config.yaml
model: "audio captioner"
dataset: "synthesised imitations of 52 everyday sounds, one a clip"
train_examples: 39062
n_mels: 64
hop_length: 320
input: "log_mel"
spec_augment: true
win_length: 512
tokenizer: "char"
vocab_size: 31
encoder_arch: "vit"
encoder_norm: "layernorm"
encoder_norm_position: "pre"
encoder_activation: "geglu"
encoder_mlp_ratio: 3
encoder_head_dim: 16
encoder_fused_qkv: false
encoder_bias: "all"
encoder_qk_norm: true
encoder_parallel_block: false
encoder_dropout: 0.1
encoder_inner_norm: false
encoder_patch_size: [16, 4]
encoder_layers: 6
encoder_width: 192
encoder_positions: "learned"
fusion: "cross_attention"
label_smoothing: 0.1
decoder_width: 256
decoder_layers: 7
decoder_norm: "layernorm"
decoder_norm_position: "pre"
decoder_activation: "gelu"
decoder_mlp_ratio: 2
decoder_head_dim: 32
decoder_fused_qkv: false
decoder_bias: "all"
decoder_qk_norm: false
decoder_parallel_block: false
decoder_inner_norm: false
decoder_positions: "sincos"
decoder_cross_attention_every: 2
decoder_tie_embeddings: false
init: "orthogonal"
residual_init: "zero_last"
optimizer: "muon"
muon_scale: "original"
learning_rate: 0.016
momentum: 0.85
nesterov: true
orthogonalizer: "polar_express"
adamw_lr_other_params: 0.0028
max_steps: 5300
batch_size: 192
epochs: 26.1
lr_schedule: "cosine"
final_lr_fraction: 0.1
warmup_steps: 100
weight_decay: 0.03
adamw_weight_decay_other_params: 0.05
Rows from block 3 of the audio encoder of a small audio captioner, named by matrix and row number. Rows with one number belong to one neuron. Each number is 128 + 24 x the weight over its row's rms, rounded and kept within 0 to 255. All counts start at 0. Numbers have three digits each. After the name is the row's rms in percent of the matrix's.
After each neuron's rows are labels from the 100 clips, of 14976, where the neuron reaches its largest size: "responds to" is what is common among them. Only what is clearly more common there than usual is listed. The data: synthesised imitations of 52 everyday sounds, one a clip. In brackets: how many of the 100, against the usual share in percent.
# gate: MLP gate (encoder.blocks.3.mlp.gate.weight, 576x192), inputs 144-191
# fc1: MLP up (encoder.blocks.3.mlp.fc1.weight, 576x192), inputs 144-191
# fc2: MLP down (encoder.blocks.3.mlp.fc2.weight, 192x576, transposed), outputs 144-191

gate.355 123:097184121159107157077151138101095121087122146111131096145125151126116105148138132096151150147126113143093139112111132138184108083147152129120105
fc1.355 124:156141101115129127092111142093144138147131095178147105137098186183147116109158142113078111098117132129148114143106166088155131147149125150165113
fc2.355 117:152097111101118177107086109111094136106122108143133096162093106143151128108128104108111140113159104114119092084111112124140132080141110126114106
responds to: nature (38 vs 13.7); animals (36 vs 15.4)

gate.7 077:163123125121086126124153179100102124154113113128143112120140116115100150116133116116104151130129129096141150190156137136117167119131124122138133
fc1.7 076:158157111138157147134144132151109108117142116113115124142125122108111116122132119182148139151102159157104155104123155092098124078065168121106082
fc2.7 076:127152118136125147090149121112127120121166177132142151069113137099108142130150102127097103140134134101128122112174106136167110171119119116096149
responds to: nature (46 vs 13.7); waves (39 vs 1.9); white noise (36 vs 12.1)

gate.435 142:125111162113142102121149139137121127133093155099185127076194156145124104124098120141119136108136101071099191152156135133102133120170117114149163
fc1.435 136:142139092126170135175082138157121161120091110110130169092150127117173125122130123136117146139118195112157119133113113123129092122124140128114133
fc2.435 127:152102116145171160108119108158152102139151100113117083181132132127142137119152157139133100200118165103152087151180101082130114106107135158143111
responds to: mains hum (48 vs 12.8); thin (high-pass) (44 vs 11.8)

gate.344 124:099162148179093090156138150148102169130129117110147103122138127161129109124132078144110133116118131154157128138139140114089116082067161148128100
fc1.344 125:139065115132090081180120118096131124125145133109122102159107115120122172123144129183110126079135152145128150146157119108138106112158140133099129
fc2.344 119:117126116124129111110100134092160114143102155106109152143159107152143135068116130123106088091110122121114178149106141166124106138149122098146167
responds to: white noise (72 vs 12.1); group: people (43 vs 14.9); chatter (33 vs 1.7)

gate.437 080:101131128120125147097090137118133082114134110169106075104204122125107139087104128120121114137181142147126150105094172149092107085149150119134111
fc1.437 085:104131119128099132094138128148119113132098118161092133107166112125146135103134109122100101097158135146108158118083160141158099111155165159150120
fc2.437 085:141176150138117149125162110146164163064114128132139135163129123079129105097138063140114102099160104154166106166098097131111118124116123128132159
responds to: quiet level (83 vs 29.2); reverberation (74 vs 35); text has "room" (74 vs 35); text has "reverberant" (74 vs 35)

gate.114 139:108111108120106158086148174113091138101143154104132092207144130123096136134162151145136158110124161114129121132133116132145161129133090097159155
fc1.114 137:139153117144131113122094114138168105105144113167101140109103116131132113143128122089106129163178121119098138128116082120109091136134175147162095
fc2.114 124:148154120166109144131104116155133129152150156099154138122101111146096134116115148136141097143125149091077159119144114126115103163100139095137134
responds to: siren (30 vs 1.9); crying baby (28 vs 1.7)

gate.254 112:164144120149106126142080092133100100122117107099137120089137150098130089124134081147095136157165136146129103159139166114138112135109141099127143
fc1.254 114:191116124166086069135092096122081089148128153097105143145114106096099170120146127093086150110124098125106149146142149132075116126095163124078120
fc2.254 110:090107122126168093140137114116139118124119126107135163141109110151121121172094160121130097092124123149096120125108179159152128137188101117144192
responds to: white noise (80 vs 12.1); household (39 vs 19.1)

gate.221 038:127094151128124110140158146115099161167117167145089127160102106053102120139121120140116091103112121136106161124122169156101140118106116135150101
fc1.221 037:128140081135092139130123127084064109100124133137092088112113128148103152081131118166167116136123139104109162124166109124126133158144112155121132
fc2.221 038:115118129099118098132167118074132164173093122137147139140118075140102145137120132133139104064109086096091106121120167153139121082145090133076094
responds to: pink noise (38 vs 12.4); rumble (37 vs 12.5)

gate.488 115:133171162142134142142107114096134105130158153166128127122167118147135097096075120075114114165097112156149171107127127159157104110137140147144122
fc1.488 112:146139168154117133112147156146158133142141144076093104151115111108156148162172142141109111059165118129127157122128133106117087123123131134193108
fc2.488 120:147087117098139173101168101158093125113122109142116102147149097110126144121172083066160112135098138138158093127143161178074123096103121126139112
responds to: white noise (76 vs 12.1)

gate.212 082:144081114111129113150096096114122139146179120138109136121125114106114096092139116149156107135102120098135135096128090100137079125120119147158102
fc1.212 083:100167110125109125117169114129116136124117171137121141118098129119101157168126127090132169157156168165122120134106134157146174134143159142084139
fc2.212 083:111162114130159104109095161120148165158115121094134175137155191157146153063116125115123106130101093133092116116095102117144106095120147155073127
responds to: quiet level (94 vs 29.2); thin (high-pass) (62 vs 11.8); household (41 vs 19.1)

gate.485 100:153148144049141130092147090124110144139159169082136171140155100103086099121126144108132118120186108153145124105111141147154121161126104135121120
fc1.485 109:100136191139132141123173190108148111141163127129150126141124146097095141156147098140109141103090118128150120122119112115128168151120106159138181
fc2.485 108:098128101153136137101099106118071133134136173098155092111146184106137129127153164153122109113144144106144105155075123104126171134105128133134116
responds to: household (43 vs 19.1)

gate.513 115:140088126088128136066150059169136133152158147114145133144145135106135122131143168115176125096125160165106176112163133099159137096084111138152149
fc1.513 119:141146126118116105135123145107120115131158149145149171110117124149079108100161126096099166144115133142141107186111083131129111149144120133134136
fc2.513 126:120108124123124103128130079086155127122132100155126117118160125159175138132121156126109162142119110108132118104128180131117121088115108131108113
responds to: nature (50 vs 13.7); waves (38 vs 1.9); clipping (36 vs 8.1); text has "clipped" (36 vs 8.1)

gate.418 076:140128142152138124102117145117073126127100126163104167129135162121139125142149090130152135167108139132129124097080100121141114119146115135093138
fc1.418 075:100127124145133126141101143123124164127147148133128143174144090150123145130060166147106119134127130118115088153160125134104162132100116119119162
fc2.418 079:145122117126134123137125139100154141106153112150063164128121094136094131086140114126145071132171116120093143122114138134109124101114125186141089
responds to: household (72 vs 19.1); doorbell (66 vs 1.9); mains hum (33 vs 12.8)

gate.92 120:146142117140154142121133133169174111112124107143154114124126119092107127164136154104133146125141123140129150143129148131202141126111123122134121
fc1.92 116:090107115138113174124163126155094089150174107150098137113107106167156112110128130123111127106171153146128086117095141113102105127116103114122106
fc2.92 118:136112136114129157120108181137137105105117182125150138110122150113152149111116129178143138130118146128117155106151163108116101149084124130093143
responds to: nature (52 vs 13.7); thin (high-pass) (35 vs 11.8); waves (32 vs 1.9)

gate.195 114:136134147119140142119101128143109102150122090128134135100124155126088111108120133168098131103139142129129161129117112149073071152138122107114126
fc1.195 123:152118144111119169139100133146120102133107127113088109104121149102106099164167153150092113116112141133157173084136102132132090151117119084127132
fc2.195 119:165161080120116131142124162117110103127173123121185126168137142106145137156116149097150147177141147110161119085132116164131158142142095140121120
responds to: household (42 vs 19.1); animals (34 vs 15.4); doorbell (30 vs 1.9)

gate.499 074:099114108080116143096094120101131139099141116142137127134107148129148145115103127134146092134128134112106150125092100112154115092141102172118106
fc1.499 071:147157169110105104132134090125109084121141127144114106137109135130120118111153186136124148135149115134121130132153105119141156181171161139105117
fc2.499 077:153143100145098145145159121104130095145112117150105105142139133124131101139157118191100115176141100126134166149148113137132140127079139122075140
responds to: white noise (80 vs 12.1); muffled (low-pass) (38 vs 12)

gate.501 120:156111091158108165127122126143113143151129105127130138119114096117138136140133115122102136113098114092185103114125123137095105077111145118154101
fc1.501 117:118118107111133143116161171092181162149104148133115146130116099132156152127117182133134109063142133103139146156168119100129107144115146145119096
fc2.501 121:113159096144096115146103147121148118119121130094123148150121141082098159120151131164167112159160117146115163142117162092082101126091111126097126
responds to: pink noise (63 vs 12.4); muffled (low-pass) (47 vs 12); rumble (35 vs 12.5)

gate.335 092:079121147137137101118111144119079127142139115116112146124133139124133156139147092180065116125117134160201123117097142085145125143131133093146173
fc1.335 089:104145086113109106132135132127168131175144121141109129093173155148139086129147129137159118118123119152109116088122130117141113132106129157139122
fc2.335 093:133107163134115076108105115108135133143098118109116102101115124130115135119115102126179066133143132118143140114148149123087147122139122101125169
responds to: siren (82 vs 1.9); signals (82 vs 11.4)

gate.190 137:134132140114104161125075137130183117104127121110160106124122133101146103078126102100094163118166124110107118118149139117171158164104103106115096
fc1.190 129:078138120136100153110120137150088153129154130149108112129100134149113100137097174157144163120122134139152124130137121092096144109138070130115167
fc2.190 134:126105119081116120129151146112107139115140194189103134092130092118100144113097126149165137110128128150102106132138140139106152134125125154117129
responds to: nature (67 vs 13.7); waves (62 vs 1.9)

gate.438 066:108134129122101116089130076127144170123098145129127134117121139137142136141095115129172124117153130119121161132093141115131130136110092108096151
fc1.438 066:137145137135143171128152103127144120164141137130092145100158137104128193103130126135117115109108099162120148131137140119146123117089097136074122
fc2.438 068:110083120150154102113101114172151173142125174135132147114068130138151156123112095150114122101155127120109098117119170127112148138122153186130114
responds to: pink noise (68 vs 12.4); thin (high-pass) (64 vs 11.8)

gate.336 116:110138146111074155102129151114088172098103132124116098105139115127096132095144121155116155134149075135149140160165130136133109144126093138131097
fc1.336 105:127121141150136140157139150130104156146103109126097128101119163150104129146159102153079095130139090124153126101151150139127109096124127071159159
fc2.336 108:114129151141119094114088136133115207114097163101122122163122112144121120097119146093111118132150153107108111121131125124153096173122135056122142
responds to: mains hum (87 vs 12.8)

gate.156 088:185122142139127114101156174181149141089131124135136116107108114125112139120138113138164086123152144155088090118104151070130114119130095092163122
fc1.156 088:117109203149157187145128132094075124115160118142124108139142150121113129149103133138120123133133101102114130148152144142109123146110141175111133
fc2.156 089:110152132139100123119131117130100147145090083134131120115136075147171127092107143139121151123142123150147096124176161114090127134125118116127107
responds to: mains hum (40 vs 12.8); clock ticking (28 vs 1.9)

gate.169 108:114158139179182142149130110127119115103130128098142155103136111087127151098114130095104137141129096149142120135100098102132124098134127132138145
fc1.169 110:062103150096103127080099111152130102104112141161129096096133171109130123150126091143140084124120108161108124106145136153111123065141105131134102
fc2.169 106:121116115123110157114114155145144157146128110146217135145131127145137170154143164100154112161167122147111095104129100092120124111166142133086170
responds to: quiet level (66 vs 29.2); pink noise (37 vs 12.4)

gate.371 104:163115103142092150138126151118157139104141152115151138135153061104136111114114135104142127166151168108143120093110115119154106127167132139146122
fc1.371 097:117127107136093109105131116125135167136134134145165129140160115119104110108123104089096139136147176196078085106134164129130133095106080088131154
fc2.371 097:164171116192108148100117149127115110138137106113131174151128102132102134117153123108112109150164145143158108129110112130080139127081173098140148
responds to: pink noise (93 vs 12.4)

gate.441 110:152096187127096117142100156117096160115144112125127097146176095121118173107129116103109129073153131154119165151152143110095115092129113142099124
fc1.441 116:137145164135130089127157170113114143140145119079136137122129130151137085097100117149105149193110132139159116131102153165071096130103126140146123
fc2.441 119:128110080135129122135157107093137115094137149162150139072142146161139144127155103102131132105119126176141143100133131155137123151133127170148161
responds to: white noise (98 vs 12.1)

gate.229 057:146144115120141108125127137140079157134149117112110159158111136134101151127074129164116142151105118166124094143099100143091084134153116106155146
fc1.229 057:077099147139136188127152145090182107124134143132101135114147096130105105162126101068137116114118170100126149135130124152149160132133141147133125
fc2.229 060:094120134124088137151095147139138115128144186085155109105090138108155121125153125121143101110167143156121109129095108102123134105153119151135142
responds to: siren (58 vs 1.9); signals (58 vs 11.4); meowing (39 vs 1.9)

gate.384 108:101141164125127087081177123152108113143120101138147151135124163150124144145128151136131145131105114094122116135146120125137154115108105160113079
fc1.384 116:131173121155092112145096136182086107109095132178153108108137132136102084120158162174162109128124116146087133153137144136092108099141131157136112
fc2.384 110:118111114143142132145159163113142117092119123127122112145145155133104110145167061130137093133113137117093118140150150156076161119129143159158174
responds to: nature (41 vs 13.7); thunder (33 vs 2)

gate.282 107:148094103135140143112110112163121139121114112138115122085158105119119120121123098150106126078134137119115133108110137124146130102145116144140124
fc1.282 105:136097133091146137080157099151112113124148113177149124097143147076129087115136110153160131174130110132131136125137132105136155078168118116139159
fc2.282 106:153142099132134158122146184143160109142135103160113190144086155121128119079102148102153140110152153140151144104125140121116082100134127163079143
responds to: nature (46 vs 13.7); wind (36 vs 2); muffled (low-pass) (32 vs 12)

gate.550 100:149172125170074152110117124175149136123093125142119163155152080111092119122103145092170133132099115148113136089128120134123098138118094136183059
fc1.550 097:171084173121133128061096134116102105131113147136117108143134145109153096118101141172072080146118189116149103113130151170159083125092148096138125
fc2.550 095:177119073132099087145132109132137123155124122119124134137108113151100141132145116108170140097133147165156149121154153184199144130097166117166157
responds to: mains hum (55 vs 12.8); thin (high-pass) (44 vs 11.8)